Rows from block 3, named by matrix and row number. Rows with one number belong to one channel. Each number is 128 + 32 x the weight over its row's rms, rounded and kept within 0 to 255. All counts start at 0. Numbers have three digits each. After the name is the row's rms in percent of the matrix's.
# convs0: first 3x3 conv (model.blocks.3.convs.0.weight, 128x128x3x3), inputs 105-111, a 3x3 kernel for each
# convs1: second 3x3 conv (model.blocks.3.convs.1.weight, 128x128x3x3, transposed), outputs 105-111, a 3x3 kernel for each
convs0.14 100:089131109113152122077157161129119111156169089128179116154185132120155186108069120136114178115126132120134088127170142132129152146111164154158163131078123125069064111079141125130166146165183
convs0.15 096:156105066141126062185180133153204166150134125145101104125123138138169155149152115127094088156131133174151158160133120153137172128125176137169197123112167170090196104192203075107123073095097
convs0.16 108:117118123187133109131085081143154116163179131144148127076144145083108137162093119153130160148117142097107115101139180083107183133098147071102137124113151184150159107137159171158162211198160
convs0.17 102:098120133100089069107100122148135112167132051196155088135145139144151154099085161058125091079082111119122123136104116134120131112112133147172132110155116150165114126124145117123124149156154
convs0.18 103:135095131129096090114102067117144137157121101147127067110064139152116057106172090112130092105144149121101171131098140156083125145147096121170130151178142106110147116175153136146128127127086
convs0.19 097:128143157122143138061075078120138147133148137088121112153149156133143138108115079163156136136102144091073117120173180157137152122102142123081086133132079095109006105126113131142122076097084
convs0.20 102:125157121139132105108090070111081138125085086115083069159135075164160061111106083171137104137107140104131157119129175153149176064127167155124078158168092142104058121105090118148136121125137
convs0.21 099:156191175104180138107114078152189127172171156174167133104151145139202139064096088147108149116101109110146120113106132093078132071070113098129085092107071069050015127140116122170147110157145
convs0.22 096:143168184162167162092081096123142155149179165104157136179191147121105090103122090168143086119078094095104119137173170150128146090090110159104076146115061130099031128144125151179153130137121
convs0.23 100:082089096119146133071108139075161162100157171071078122104053120111085141123113128112113081104120090138113093128115129124112168140140117068073102094085098122124127086142188075138197091065117
convs0.24 098:146089104138112103124130112131166187109156172151094086084105104130140169145156182151128077153136077117155112133130139143113124103042104103128156080108179136117141109143203073125170067064073
convs0.25 098:101157159075132140018073122096149146123166147121159150129129130090116120092117140139128128151119182136118140081102128098140120107121105057034025112117051059067032086152150110138123134137137
convs0.26 091:122135129131146151174148155121170140111160152112150164085087052157117074143144099117095098131134097159129078130070108078105084104132115138138054144105052115069078115156144140166165155156135
convs0.27 105:155114073144155120151204159121103094115106091160125090109123088107127092140152122097131133148149162131068067121095132113092143084097106061093114078119159173195195162139110187132069205154107
convs0.28 101:056099114081088143092055096075102143096099176119099135142156129094128122092103118115129131122135090121124106170100138182119096162151112173128094156142129105113129102139128112146112133144123
convs0.29 098:081128124111102131088070113096090106135152112177180083152097132147119137099127101177116122118084127114067072122133146167115106167138140158150160086178144095142115073027089124150138171222164
convs0.30 090:139140179091120146058082072083122166114147162108116142137118121079129134105152135095121137100090122113086094062075136110130125109114141098064082133105120067043032131141159127146156125100138
convs0.31 097:149171195121125127102069091112081144135077129127089113154117115158113140134088115164163129145137106134141102143132142151154111132152083149085076162081076114021050166137118188167121161143151
convs0.32 089:116105119090052059130114091055086105095063060104092069164150137130146163116083101100087110087092135064078112088121098130140132095141134180211207155138162115092107107098109093103097125115102
convs0.33 099:083116142126115096102070066090079164156103098129130155119154081092089118071092131122136118127133140141157121112152163094157186108161131152163107161117112164105113096076123126135152108114148
convs0.34 097:175140178121118115101113102137119136132142164102165155098091106152136136129097135121124136127094122108080101113141158146138110134092096182139089161087128131110099192171147192205174156160139
convs0.35 100:116138163122114139145133143115134120105128112105117112115102107122117153145114123095036045121126037105151111099015035130093077149147123120131115121146136119135112092110109109109101109112110
convs0.36 102:136133123109105102138134135083115105074108130102108124095080073081100119134153163167110089160114099156102051132115111106140089074057090094112110088130161113125150146146141147158188117114163
convs0.37 086:119110138088069099102085101098071110091040114088087097125146162129119129126107096122108134129113105098111080061180165081139154106126143138085122134049054157102081168128113130116118107136144
convs0.38 104:091072063128114118118084100116103099156170115191199131095053078085067061130127110136119104140083095104063093076118082128125089156169042109099135083155201095177223095082104121138138167191166
convs0.39 105:102152144051102125108161129113142154079168173108189185145148119148151124109107100132113090165125113168109092119129091122122087176170125134102094118117072111118102128139171159100129158128105
convs0.40 103:151157162103081092116119127144139148127093147120148145122158154138128119132081088126158151131114091124119119110138129099124114080134106150092110149049057180110076190140081176142121144141119
convs0.41 096:166179211109102125074037048036054126111123144117124136154167151099107118080106100122131154139090100139093122063110128072099127085122161073044054106107104083087076105131141119160128131152143
convs0.42 098:138127118124086100129134127128126112168152109160100083058058057140184171139168156135110094102090095123131144142088092151113055111110120086163163111169199113125157111138171124124147074062112
convs0.43 098:142137146166173156116129138122157139104148157114196159155145162115085161135113125132105147123099111116117105127160120079113117065112105117058122155041108163075088095102090120130117154113139
convs0.44 099:152125123120139177113106119156086101153131102115171140143110136141107085125187212172160161152112089179043019103112103146136062151145087093064051067112126099163212089076062092142151097172203
convs0.45 108:139132115149171149125163179087072110108107099104113104165191196121145135079099068123144162182145126167124121130147135100087126147117183162144139119095103146152140072101154102134167139166174
convs0.46 100:147170166093110125098100128088068126123111139133166153138147171109094124118106089119096129132093079114098107058095097085054097073074082125064128100041083108139135154129129181169181201199180
convs0.47 107:125167176119176129121146124145115113155131121150103111112152150158198169095085071135122110157124096185152111097106103084112118077086159104123124144133103105071039153158139157162171146164164
convs0.48 096:116063056144083085214185155173162156173155119185133128093071102138153129179188188121109146114107134153144155128105073160137112098119136120181214108140224135149191145128133140116111122108107
convs0.49 097:121157133065100133069081124131148159120162148099138122148149104089128151122114126128126116163140146140147110144097093127129115152142088098103104123129095153125117136164190113139132129118115
convs0.50 098:211147098183174082169197183136124128126149145097138129199166099181124112191127079138143130147125078152111064115140151092091129136095084166130177158096135158132095139126125107133114162133139
convs0.51 101:146158108156163127137103121169162141178161158124126112112163199140151165160134146124140159100125148096094131075085132066056154086050117114106165148119149170139173160162145172155155175148128
convs0.52 109:140162105125147115109156136089110163122149162114179166141150152143142163134136148136138137139086129158107119174129146166087124175078101161122124157122153161136143134104147138106145122099122
convs0.53 098:140152115122171147096101108166139109113143127071060093080125139103122139112117125078097134123111107137130097059089080129107115107102109100082139133147171165129120134111135120126125096110120
convs0.54 102:133143116140155100170171115112124080146168104117145108148128104151114120150145147088079064096039037115065094156150137155107109149130116106113148114116147089132145142159130125176126110120108
convs0.55 091:129139159125127159091116133148151169120139150162191159129150153134166168145108114134113133135096115152107118143110117098099086106114082094138147097088102159104088150121116135130126141162141
convs0.56 103:106123128095097068084052008062109127103131111163162091114094115119152166082088104141131129119051120155120102146129108163105128162101159142159158105163172115095096066091116099118119126139124
convs0.57 103:127090083160133103175193134110118092096095099098121087117124129145149062057101090129061046137083122124091144113120150134166130125183188141164150110124143106074140102133149103094117076102067
convs0.58 097:153119118112117124103150136111117085089085122112053115092071131110141145113192082063076137065151161137122078122115153168122126141124122120145175072163171104144130114118051079062075083105124
convs0.59 091:092126127138175135094118091179150140145165142089111160138149155157185147100104110109109153115095119062080152097129109140100095128134119118143168083110104101104052159125153096113112087113140
convs0.60 102:128132180131111146142077098104101069090107099083063094141151103119098108171082082172135083158153055119153125161157123149157132133130157114111128127118148080081118118088104143112133101117152
convs0.61 099:142115122128134134175178169083042059106118106134140125114155136119094133117108112137091109156064062153082057122102186112101162141107135085102102089103099104145143083087119109192171123186179
convs0.62 108:093082118095107132098131145145104143132096129161123166062121072080098130132139109173168129188172106145143114073136116052134117078138108095113145126106157134130150164124104176136103173112109
convs0.63 097:133123089126064073102082082141168127160149144170157124098070091173137098159106115157136130134122105103117130104129159135145148148180143155096084177103089113064051150155125172164088182183125
convs0.64 101:147135158126142143127168133166131102102072140079087103105135130137111080173165104109161159107160149127121144125109130127161148094113100132210168104166161125137145202163107170112095115077103
convs0.65 103:101107089132141104132151140161147109123097072111093083142127111151155114164169135094084109144164147119175137131115082160138147107122128177211187132160159107132155195184146131123099087091091
convs0.66 104:102153174094131143088120109084098068088116108086089072114144080143150140094088112135133123153125112168149137098102101132147121141181190123171130133173143105095074099092089122088095139136120
convs0.67 107:126114163131110131172125122097125112081118128123105139125104135127059099139147121160191125129199122109120111123149140150149169133127166155162157138140151119133151119132148127140142127149154
convs0.68 099:112128165138117110158099078111138149126173172166197173177154140120095104097107100108125094102117098117106071073095100101145064144136057108080099059064107095142137117062094127128154157169201
convs0.69 094:113146134108121097046063049142140128140107097132104106167143145141201152100091098122092138085062119076095137135084119121089159104115169182145148151132145091065127135162153133132162122129179
convs0.70 097:179171157139124137083053088127118177121120171136137137175135108156101057123107120144150115108107064076099100066074132107120123076122109157040000149099052114100052128178145137157152136124111
convs0.71 104:146139103108133113130149118077102123098128137106158145086112111116129128126104130154179136146126103146102132153143165153105132159069098186132128182130160172112131082104121113129112124136121
convs0.72 100:106099125109113081147093046124079054168183157163245228139174128120087103108132091075096101117118066112108083088088122084092104184126087142116116092098176057099199103098085105134179103159223
convs0.73 099:154125145136101129114120153127078034126076067078082084139140157103152137123165163084110182090126150113144150094097072048079110066106100125135153149168183176179197211137065195116052127084062
convs0.74 103:174171149129110112144123109121153102174134104152113053103071091122099119176194159107075083123122100148125090101105067152090088152086118110115138139202179154213200126105109153127083136133097
convs0.75 096:113075072131084075219181174162158131179133105157120141110115104120128101144172164110058083108132120167174141132120091169178142140145185150207224083125198079114202138152139125139132114113139
convs0.76 098:126151161102140133135174159143153131144132120095093094153108123164144124170189154114043057135043069118088111078124109098119098092085091145093124154153127158186165184209167161188155073073085
convs0.77 104:117168200092117181099090160101068164077009153105080132154143178128093120138105110158131062137150089121162087102102099139145128104131119125076091134087118108063114176113111169107119169133153
convs0.78 094:156171165126119121104052081119075137130075115118121094155127078133121103139088096162152093137127077084140102138136118146126135110096106145117091128114110112063072171142126160184153153157173
convs0.79 108:139181161113147160104123139100102141098087141113110127121111095111110110139110137167119115137085088142107115129101106110090067130116083109128105157154129146147112111117121095106110107112120
convs0.80 101:132142081135165168129154161117173170103157154128073111092080067112107122116108137165101032159079042164053095167107123125072119132108076120077115126090125139118147095168184097145184097095112
convs0.81 098:129126136131123100139127085145129101155094110133057113076126119074137122088140086103114146058145141076136114165161114188142138156138139102185170052157165090097102113100086085070106119094097
convs0.82 087:139151114156173121148154121106066099122116124131152140144196149118150131096096107157150166176145116131078112122160119118111163103093182102127143076070118158139126107104134127170155168192155
convs0.83 101:141101119144102139180136124143164108129156144066107148101127155067076164150129124110022116141117120133148138104120161152127172146160156089094154112122112207168130129153126142129128118146115
convs0.84 100:148131104169139101146163123136163169087110177085111117169142129137092096115147168073111134058079164090077172145097104138148123141162159108103117131080133150065108177165168152160142130105107
convs0.85 099:103173162113155156109083097108132130083153165083119148185180170195192111160118113180179111197148074138140062122103116113097087106065090167103109148114072149118077099134147099139155119148144
convs0.86 102:150182177088142185092097143102146206108155175120137207134117155127175147114158158135166129131146136170172094091105183106093142151158130106088060150153086128099053131140157167158152186170174
convs0.87 105:139142124126190166065160159143151141086165154078111120105141159103157170113162161125137114127084100134125108078093084137135093150139126112113148096135155099100095141146175156149153121108116
convs0.88 100:123128125132151117117130138122095124174130086166144124109165168104145143121107130154112151149113127134155132114138153129111181134132186149113128164115142177118110093097130122112136134140133
convs0.89 099:125130124127125132083086118155119108130112118074053127110135147124139137091091119107096088142122078161169086055087101130090138125130142145136155131142127118119120156148153130103111110085108
convs0.90 107:164131100134105054134129119166190161146138127138129150101103089138067090152141122094096097131128150149133164119112134118193150105118134121132164127127109166162157202188158175123118140096121
convs0.91 098:167192158128172159072085152102115125117118074151125078150168175130154154069082101171134153143101108103097138148135129110123144118114155123118158111077112106080082122107118157150138166168170
convs0.92 104:153154175116124129104094108092104111082101104098099062159150143144127135165130135105120119115103103098094092122125115092091096093061090126150120139127112145131110078080117083098077101083100
convs0.93 097:089108117075112156084064060129084084142118115119124117154192163136131113100104126176165138170086089122087106147143138154138181150122141172170142163185150142154140120127129152152152135136141
convs0.94 102:163172162170132104126087084154185132161122139172093110104114147062128143150128145094084111105132135067099102117102063139119055085085066104117135102065115179077129166154130169143126162137102
convs0.95 103:122129099151152118120107113154153122192159110173166135096144158155132107147128130096112139098119152090109154127093134094086164097116134155154146188129127183157171130129139149149157122134125
convs0.96 096:156132112131139124119137124086080080053052074049070078158150138143121144137133152110120106099104113086060077128151145115132129111107107126101124089054092110094126094096123079068090103087108
convs0.97 090:166138162182107125202121082108084097071088128095048062131130131152095099113131111122112099107142132080115137104121128123123131087144127153144124127128149096109151076116156078074133078067104
convs0.98 112:107114114081102107058118158114145142125140116096108077153195201135138141130134138127107084170145103161162131105090100118108132089125123125121134111123109120110093136123114135129085102088066
convs0.99 108:132167175116134148116117133136102152121094136129132128115117086113090097148107099180113107162103095162133117123117090110110079134130109139158136160159142136148125109100133100100110112101106
convs0.100 106:182187168113131155065061062085076075102137112111098113118068084150170120075094115122152161083133117089106075112114160134099147130138090127135065148153085076070026102118112137118127119115155
convs0.101 104:118110109120124132127110129094023120072057102073104094131152119111093118115109085145128081134147122113119109132104119105118116130129101130125163091107171111136151050053056074113118096158173
convs0.102 101:132171156161148108123059101132138114173124103183112109123121131117167143142134150105093103104108138037108115123113143106113127107092131113100097098071084123110105154129115161141145153150147
convs0.103 100:110118110139122113141134123138124125150124091194117085121122137126151182147157200116136127134138108115123125175130086134076042108066093093141160125145173170155159128119121108099083109080085
convs0.104 101:153154118182209174163142120118166171111165158109095123107110127138112120141153144133070100153072101117078110166126113161083084129154130107098115074114090124187101148199187138198173131164144
convs0.105 093:150105103148122113166180161134123119135126115154122107090122093126157109143175142101124131115101113131069093127113123137129108120103078113153165115141200131163205126141151137141120123127107
convs0.106 096:134207216082138165067090098103127132139154151107116125133132130116203187058113147147144158152109111168114116093095173132094148107125142090111089092124115086044000135148147137158125116133119
convs0.107 100:115127117110130119133146166106133122093124145103085089061016090153083145166177153175116066134128087132106123122124149156122178130091121109070097085095106117146163143183213161166202145107123
convs0.108 098:115117126074094122100117123123141155137145147134144146101143136116139165127118113080076098121127160145167143103085124102114157145195215136133140157141095129099044164169173172172143152174154
convs0.109 107:150103094168143082156168098094156090124111086154110108144140128133098074081127069071078109068107179072105162151126120128156127127126168118150155045119150014094138124142131098081114102114130
convs0.110 093:135118099163151140139104131115074055196147049118121066081022131125115098137140135127113133057085130051059101147109086113087085100119106102099146112142166112146162144129095220195099192172099
convs0.111 106:095103173129114138148144152129156153073141163112102149123122137125093129168092074151163110132175102093122125139127120146124128122075107163149123164130132138123137100145147081132112113152126
convs0.112 103:176194147146175124112151075132111125073091092124089104128047052133083107092052074167149147146139127116144087122137102120091117136065104149133082124118082145138065111116123074117129091096074
convs1.14 103:083130153084128131106135132034066061110097102094112110130167119088107102071103110134118099157139116156157112111129130087129150069153166099099074141108081111090083084129099091106110085095125
convs1.15 095:107066099124073087119079062089081125070078130094081148120100158118101180124124159140141135116124073118127111113103136141096113122092085048117083106119089157188141089099138152143138133138124
convs1.16 106:123175189137167169147164174125132131125092101143115168164160112160163124163169144113097119167069072117064079120105144103046121086057142159174208134111147160145144108109082092135115110138165
convs1.17 102:113136132076114146104102152094085131093084114126106098180149137177141137148143136043104156073110142106144130097087106104100133111106131107119125133136110195175174117108070131135110123145169
convs1.18 103:104140160129123136131145137108109109121099128170110134112110073125100107131117122126133106122110071070063032113163141089133149069092136109131116148133108128125074063081106085074095103099108
convs1.19 099:142148117131142129125128115164114118149067062129048046191135108191147127166143128108103149162091144158121172111114131139151151126151126112126177109098194136135172126136150127137137121125130
convs1.20 098:125135154117117156135141144121099127067063073083060068140118130157156183133159195150119150100074174060092166155139060159145070186158065110131093122122129152175193106114102105112086131119100
convs1.21 097:118138101144145125161167147087061087078042075112040093117130107128125141081117142145124206165062153108059111137130113113107111137133136059081124087081136105116162144165145119142132112114148
convs1.22 096:124155146114121115096097088175141146134072075092050057122102092153135133126111118106144157099122144106117150150139143157137151170140118104130132097088144105111143088129139120137130123133129
convs1.23 099:172159133145138113138126100123170213130168218115106174164179164169148144142121113123135098123138135149115133121118138085100172063102146150166111129157139160153164149135139171143125134127114
convs1.24 103:137123149169132161179138120093072069067051089061081114135132114105093129081083107065087130060098147072120151144117135136097088139109090074102066149104078145096056125139148172148150159153155
convs1.25 095:161151119168171127157178150137077075130048062138061053139087080132084098116119133110095148138082140130097127104137137099176154103164122106111135074035093128070136108130129138149101130128103
convs1.26 075:101093102120100105097104092108129123129150139124121115150141155145159133116145121123140183178174186182181159105103112111123102107094047115093165142135179127101113144128125136112149134110130
convs1.27 103:110115125108112140105091126136127112129114111082054086130113135098097096130145122131120179188175170164170102108105160119126165088062112152173124148147138115119119118135146090122135123136144
convs1.28 092:128121143126115122123108115172115121188086100186132158163152118149155130137154122146140070149174125115149094154130167142126184124118153174106098124100108085135118062065096058058089063077091
convs1.29 102:157167124123122093128134139176161135163128136126114120135137126125141128111130102118049055140068124145106142092105129098145118141170127173163133184148123145119153110160169099144167064082123
convs1.30 086:133121079141126095162143140138051098096048094094072095111093114079067088088082107131086184144095169094078141144125102131118073118118088050089151024079102104136132124145129148149135133141118
convs1.31 089:146110136143110111142116088103108105090092113070092137151140172158163179149156170070101174077093159120095172153144128159163096187199111116132154127150178140164178126129135111099135119124128
convs1.32 087:133130130131130133126126126127156154133169178137164175147151145137140126128115108073079094050068110081089097168125127144114134137124142115134130141159127123171120145145128138148141115116125
convs1.33 104:112181183091122166099095139134099092120098079139107102119143150157139151163141156126124128156058051072003006129097114136091129121139153151071099137086168155164193104098096087095102102110124
convs1.34 106:142123107071082085087099116182141121174112115123115118145144144130147140138138119156113111121087120146118133073110141111131108130113077105069112124080127123080119113098077111104098077086119
convs1.35 099:111114133092089106064069073177147197153114153165138174188195193180192201153167167112160118123152143149156157119138130140140173147151188130143131164175167178202194106122150116143159105096097
convs1.36 098:166179153145135141131133148168173134154161145128181169140160158145142120139114105059095163163155168142132132114139178074130155089110130102062089186138107166110117138112092128124134130127112
convs1.37 073:118150180115136197138145160113076108081074098042029098163134121141145151139142169099083105178120134156103110138127108180153121156150113108127121073087128071098168135129126130129121106118128
convs1.38 104:140137074104130104125155133081078122122118177167177197176197165172164137160134123106141120121143194078099168097124111120155120110148107102148086120176096072130075147155131126141145108096117
convs1.39 113:136149116131161146137144156125142120127132120140140147141129134106107105128139111131089128115097112111106097169188143089176124043142111090114175136167240120159182117123119123121140150094102
convs1.40 108:118120143092099166152137162129104101094050052042022097148137136147148139158155151000040089055081147098109154098125145121108093140113100088115140140102107114121175105122122148139125112115143
convs1.41 094:151162122146146109156155115102055090069050071101063126107119101076093094074086106080067160114109160078098148171168085140127058146133057084061076055059060083098123129140116139149126119110119
convs1.42 116:144116104131128106112126105117106113113126153141137174145156169140154158132124131127158115106132121114150139056086149092089139116108129113133065152183071145186073166163160163159154133147159
convs1.43 087:114144115126145123134160142086118103059094134087079153093146094075118088090100112130086086140143106183137102102131109077125121075146134062042076100098095153125102099141092097100079090133070
convs1.44 102:132115097145137125151176155132136112122131137138174151171170156166130113129089089095106165128142210171122135103148152112133143078091113090095046154156069042081110139117107142141149092106126
convs1.45 115:121138136076110118111134129060017046098057053121099077124099094105105098089111099136150149167159181174170165177190173098109168109142169109056047124043017140113085102106134133113117127127121
convs1.46 096:147161122084122145134130146087076119069054036041022036119102104126127094124122103069078132107107143146124170131145126111113087127114057081132117086091110071089110126155126136142111103113139
convs1.47 101:123130099112116117136158127104098093072076085098064074160161131141141147111117147192151213125115204129127183143171134135158161127120154142156133094127136131137121151166155157167126145153122
convs1.48 123:139118111158139130145130134119085084109074100153096110131096117128103120142121136101106117107131129111135146053076096093111109088084102121121098137151108142173120125121124137136127126124124
convs1.49 105:150167140134162132116128115134150163114119123125125129113128137115128151133131157107099153101119158113143181122187178103181142104169098105143136094108157172160191107131132137125144121075100
convs1.50 094:104068085109071091104101123162136115182102094194149110155151101126141128095096127131103127106105138089133134053058156090080123114120127138082080113057069163146147125127165117115135122104130
convs1.51 104:124121117108111114126117114139146171124106136105106166148118079147094066114076078100088160145078123102056111144139143107083114062051060124105153126086120159105109123138111107118118089092095
convs1.52 110:121079107131088104127110106185145147178125154173160172136145157126126125110123113074104061085127089074150108080068112104103124131133134211124113193128146180145153094116117101131106091098128
convs1.53 089:172157138156162142146142133158118152112097139109121131161135112151136113117104097063086120077075108097060090167141115143145104077106098129113156079093143114135154159163140112087102130094093
convs1.54 108:126104090112103078098110120131122133116103149117090143133142143115125131115107129118132101156131102124133103061091075093093090110064051162162154144139128161136139114125140137167147115136133
convs1.55 088:115145121116130150116121134089075096071052067076077128151124138135157162107100161202159139196190143143148092117128078116149076131161102101066063088039109129118175112133130125123127108111125
convs1.56 105:145120108135113098111116110177128104202134091202140089138147133152164160126145123121125110079101129082099112090098163109123169166141135136078067177096118149117132114128146118133153102125134
convs1.57 103:082111081104088108103088107071106090074162152092145162061115086090113112124119132141168133126146129101109119120110108097139128056109114055151111108182159111161203122121091130107121114071083
convs1.58 096:105132160123109143121084108150148137126134095107089086120146150123132141122101100135150149198211145158160106113091124149120153163039133111095070144096113128130080147104116131108094129121097
convs1.59 094:152183172105123145113124137191162133115089074125107085143155144147158165131165179164138126118087099078074064096136162059116149063086124142097142111099174165177186127123111127111120153132130
convs1.60 087:137108152137104111131103095128080102154107101124101120120131125115135150127112136134127120152126120137137135135064109165117093156156085162113137172148185198180148129137125109124132148130120
convs1.61 092:161143130130134129111115120135132155146147204144153191140135137125142143132141140086113126124113132155127092071096125032022090082047067140111054142121076116103090141158144122136114112111094
convs1.62 104:110106125105095141117109136132163150129169158121173131098106098091106131117101137050057056023063075031102056085054035123086042096104036140129137156108128120089088127120128157128139131119126
convs1.63 093:158120116160139136152170155195127116175095068147075090144133156137117123142111117168112103169098098114059082142108064149143052140161064093118160102097235112124220132116087126121152117084131
convs1.64 096:141128116156149144179140154139095059169097106135103120129118110113075099115096102154102087159130121146132142099015087133065132133111120148083069128139090115151120109090082132127121125143143
convs1.65 106:112101111123108116131109122117091105122077108104076109144131140128100122126115114114133128146143136138122116087099098088085109073060115076052058113106085114150132094065093150128122136130137
convs1.66 105:132135098125116098124131108123120115130115118173148130120135118116127137140135127151167139067121129050118124101100094134162121111175149131085084179169160190165078145121114140136148144135113
convs1.67 109:153113150131083087112103103105075073134110128117120132146139133132127133118098116173164094154184110130183133077058148122103185148140113144104109155125115151149115108101104136118072159126093
convs1.68 091:157162146120139124128149128172116113094125115100107088157107102129149118106137110108068075056079024096064053123129072119117102099116112111132057136109059137144176115123114143179131090151122
convs1.69 090:135132113119087096150120121115109183102093123133076110150162128143148114110135132122133181080094153042140139192119109192115099179099146134117165133102114180161115102131091151151129147159176
convs1.70 098:136133137126120112147138127113081107080063078070032061116093099078094121090100122071038101049059130088103161131135109168136091183127053061091086072044076074066090107119113140127104140130115
convs1.71 097:126082097127082115124115124204146142192118136191144149141138145118111101116118098056128074087149104084159115125029125129088149131127148217122120191130125159127112109101093094098080083070070
convs1.72 095:152128131146147125144128148060089140095148163101103103111100110131107099112098075081087199083117150145059071122103069141097074169113097113102067102118062087089102154144112163160118135162134
convs1.73 090:165156157149137138125123112154137129129119127090112124189157124166120102167104087095135134121143154119118135181165114119145087089109062100086109135106097133079057110126131099149189100138181
convs1.74 120:148143137128142150104115131097095100099095116148158184129126138149160149138141142111129100134154090136111110120064108128090145076068115109145093124189136125164129133152154130153152135122128
convs1.75 110:134096117154118117150130126064077067046039059128083128124097117115085093110090110108147152119142124121124107075071099101075102073045079082081046139145057140181124120093098138121106114110109
convs1.76 093:152122123146118101113110112122143099136145128140149155106108120084079079073062027085060144051083144083090128160100103117094112100094100081088031110178103099139100115133146138155174137143164
convs1.77 099:149122118157146117146141117131086104101100100127068100135109133147115124141117116119112143142127145148136160168162156203207159170202128197164165198154172165165142136123145114129131103110123
convs1.78 092:142124134127106143132140125110103096113116079098094073137121139154145149145142140076118137055129153084127173139151140173150069170147058168165130130148163118180171115083119113091113108119120
convs1.79 108:119120115125122117112116114163188156169193165152160148133116116135115104138117113058071098044079111049083116087119157115133154130140165121115111139149141098142113131124130151133143147133127
convs1.80 103:119124111144121090132110094162142151166111150165148171164185175152171165111122120091101134121107122131159116063149134056105140045085100212199184197164162172146147118118146173162132158151114
convs1.81 093:146139159122121152103117155126100099135108072155131093139146143122144181134130143153100127178161128162133107087137126129143140111041131142095133148088109155138151123100125128103116115128118
convs1.82 081:099124126044097111100126139058000021075037071130097108134127132109116120083102095148138088164173167174174168124151134072094149107158168108075051131088048142112098089116128098090081093096104
convs1.83 103:141137153108130132098116107121144168147112133133114180182163160153145164155150140122151134106152133144150110178155189124073129082042088148093101104092080122141104109098099089121117127144143
convs1.84 092:156168102123165136113138125124102131144107124172155116155140167135116127139123108187088143153083096087080096143169149132152131133137110158151162156153161162191167147146132135130150117116133
convs1.85 100:143133130117110109121100124140089096140054096141089089151113098152126078104082058172165128183144162151153160143127171138135153142144137079063084037028089067063106120134132103088079142090074
convs1.86 097:158145095147175116107146136198134116198121082195163116158131101138132112116170147144125135152125097133098039150145171131108161120081123126100134137146179145145132107111104102098095139102080
convs1.87 105:162170112145159131130145145089064074124082073147135093142131127105111109153145128143144158124115137165078133116157123089147108080111127137094158113104153187153141137167173132118144155112115
convs1.88 107:104181182049122183057064146091030074127083101139114110164152129117138130093150160101086149149063140121084100132105128141058118162112123148100102186129113190161142119154148112127132092115127
convs1.89 107:152160147145178145155172154109065071122069060134105115153139143134129137133138142115121124131134119156099112163142068130117094099094123064076155080120144161174138133143137128128131132139143
convs1.90 109:118095128099087092110064095127084078083053048094071097117139149113132127131126112179188128172167083148139067122087124147084137093097115127133132133166130154159130095092114111113119131126131
convs1.91 103:103164135071095104094095100101096131130086070155080084143120117117122141071118144161155185124104151090109126135136165148128134155153116129093087164087096139134107118124112113116112127169189
convs1.92 101:161165170157150151137126127127152151146159152137138142154143138141139128139140126112123161132130160146130152114125155111120147122136168133149072138165113157156128125116135104104126110116132
convs1.93 094:152151149150138141152144157173115120149099145177123141163142144174159166149141142055105118078118167079132159108137209083117205108146194140121157147126131165151141073043107068076114081106104
convs1.94 111:124116138112096091120107086114115116103086082083053105128147127164139105161141124117094130156120147104127133124092111118094114108137134084132111134146130109105074133119091097136133081138170
convs1.95 102:116149147081097141054089146137108097117063099127105129178180163183150138143122104156150199185116115109068076138104127135089161130110156071130168138101124183145138103138136103119139133132141
convs1.96 069:147157155137136148128135128117080087112096101095082102119130114123123130122130137176119091186124114148093052082108129113136134097142142132097054122121104121129130122110116123097105133101114
convs1.97 069:128116160137122136130125114111093066126103110173151148123122134132126128134115138125130130144152087107095087153074155155080172109080121085091097097112098121114139118104108119102114122126097
convs1.98 111:135156146117153163090129143188158139192149128182152145136140138163159149138132122159145146176136135112092068163193166153198180135167157158173150164180196146182191155154181140145156127135142
convs1.99 104:110113111117116113108107108158181161186205167161177149133121122131112116136116110060057085044071107048085126114127150113123142126138158109106112159142133119138106137127143133131146143120144
convs1.100 105:094107109123134129147161155135085084139090081149132127129136118137116115131134142117130154103102122116085125105130125069071113069076114114077058110108105043070087133128109116137143104125111
convs1.101 112:135129112126111117114118135133120129113115113102070053111098120138131134141122121079115190078142176049109139103079017191144030162159089126137110071148122060156168146136129164157107128128103
convs1.102 092:108145176102129137117131116074091104071078086100073121143161109173146118167158137147113152169116145122103151114087125107081079112154147119140133127138146114136127115126111105133139083125144
convs1.103 106:156166144112127128079087123108108114094091099115109109142136154119126150115133146091123161084110143103136114098089131131089124125093105115127108144144094155159081132130126164163137164171157
convs1.104 105:127116118165141122175157149141149134130114128136147175117088097131104112142140124066095077046096070066109099107107132080071105092085039108152171126133151150123117071074090118147117156171131
convs1.105 111:153126122141129131141126147123100089136123125142121127134117139119124129143142122098104151116139149138176143085050084108063098101076111138141067124160087139173108136145153128136141109107117
convs1.106 094:144161131151174152165190177179071066162068043145082061143111068133103091127115126115091134129120150118063123128148145097141141088127146070026125085073152112070141137162144132151113125116106
convs1.107 101:137111105156116083144112091128144136101116133111121144169177164157149140159113108067124159132116110168127100127109147114070159080038068068134117114156136123108121123107118152123110159117090
convs1.108 101:169164104187190140182186140171117117146116129159161170127067082096064092152124153111133134132161133088090094141119086111100049117098050116148160136224201157165178132137125133150147118098127
convs1.109 104:121128133123136160111102155121128102091147116144165157110140121116159133137146187161165118185179131127130138144123076144126123115106123146164182137144189163169255152094093137108131151109132
convs1.110 097:147179144119121140096102130073092103071077102076078098171169183176150152157124110126103106115135138098106143107083061119122079134146093144186127115159121076112088133168159106169176085125151
convs1.111 106:165158138159159140135143140186118115195164142164141129095114077095099089121098128096099072142149100133142127136106142175140132181124110097060102141111132095124129117094095125097078134104076
convs1.112 106:124108099119109103133116109146141157146137143134108130117141153114133138113125144135057098157075094126033067133145081124121083099074080129118145124119151083073107118095140139121154125114140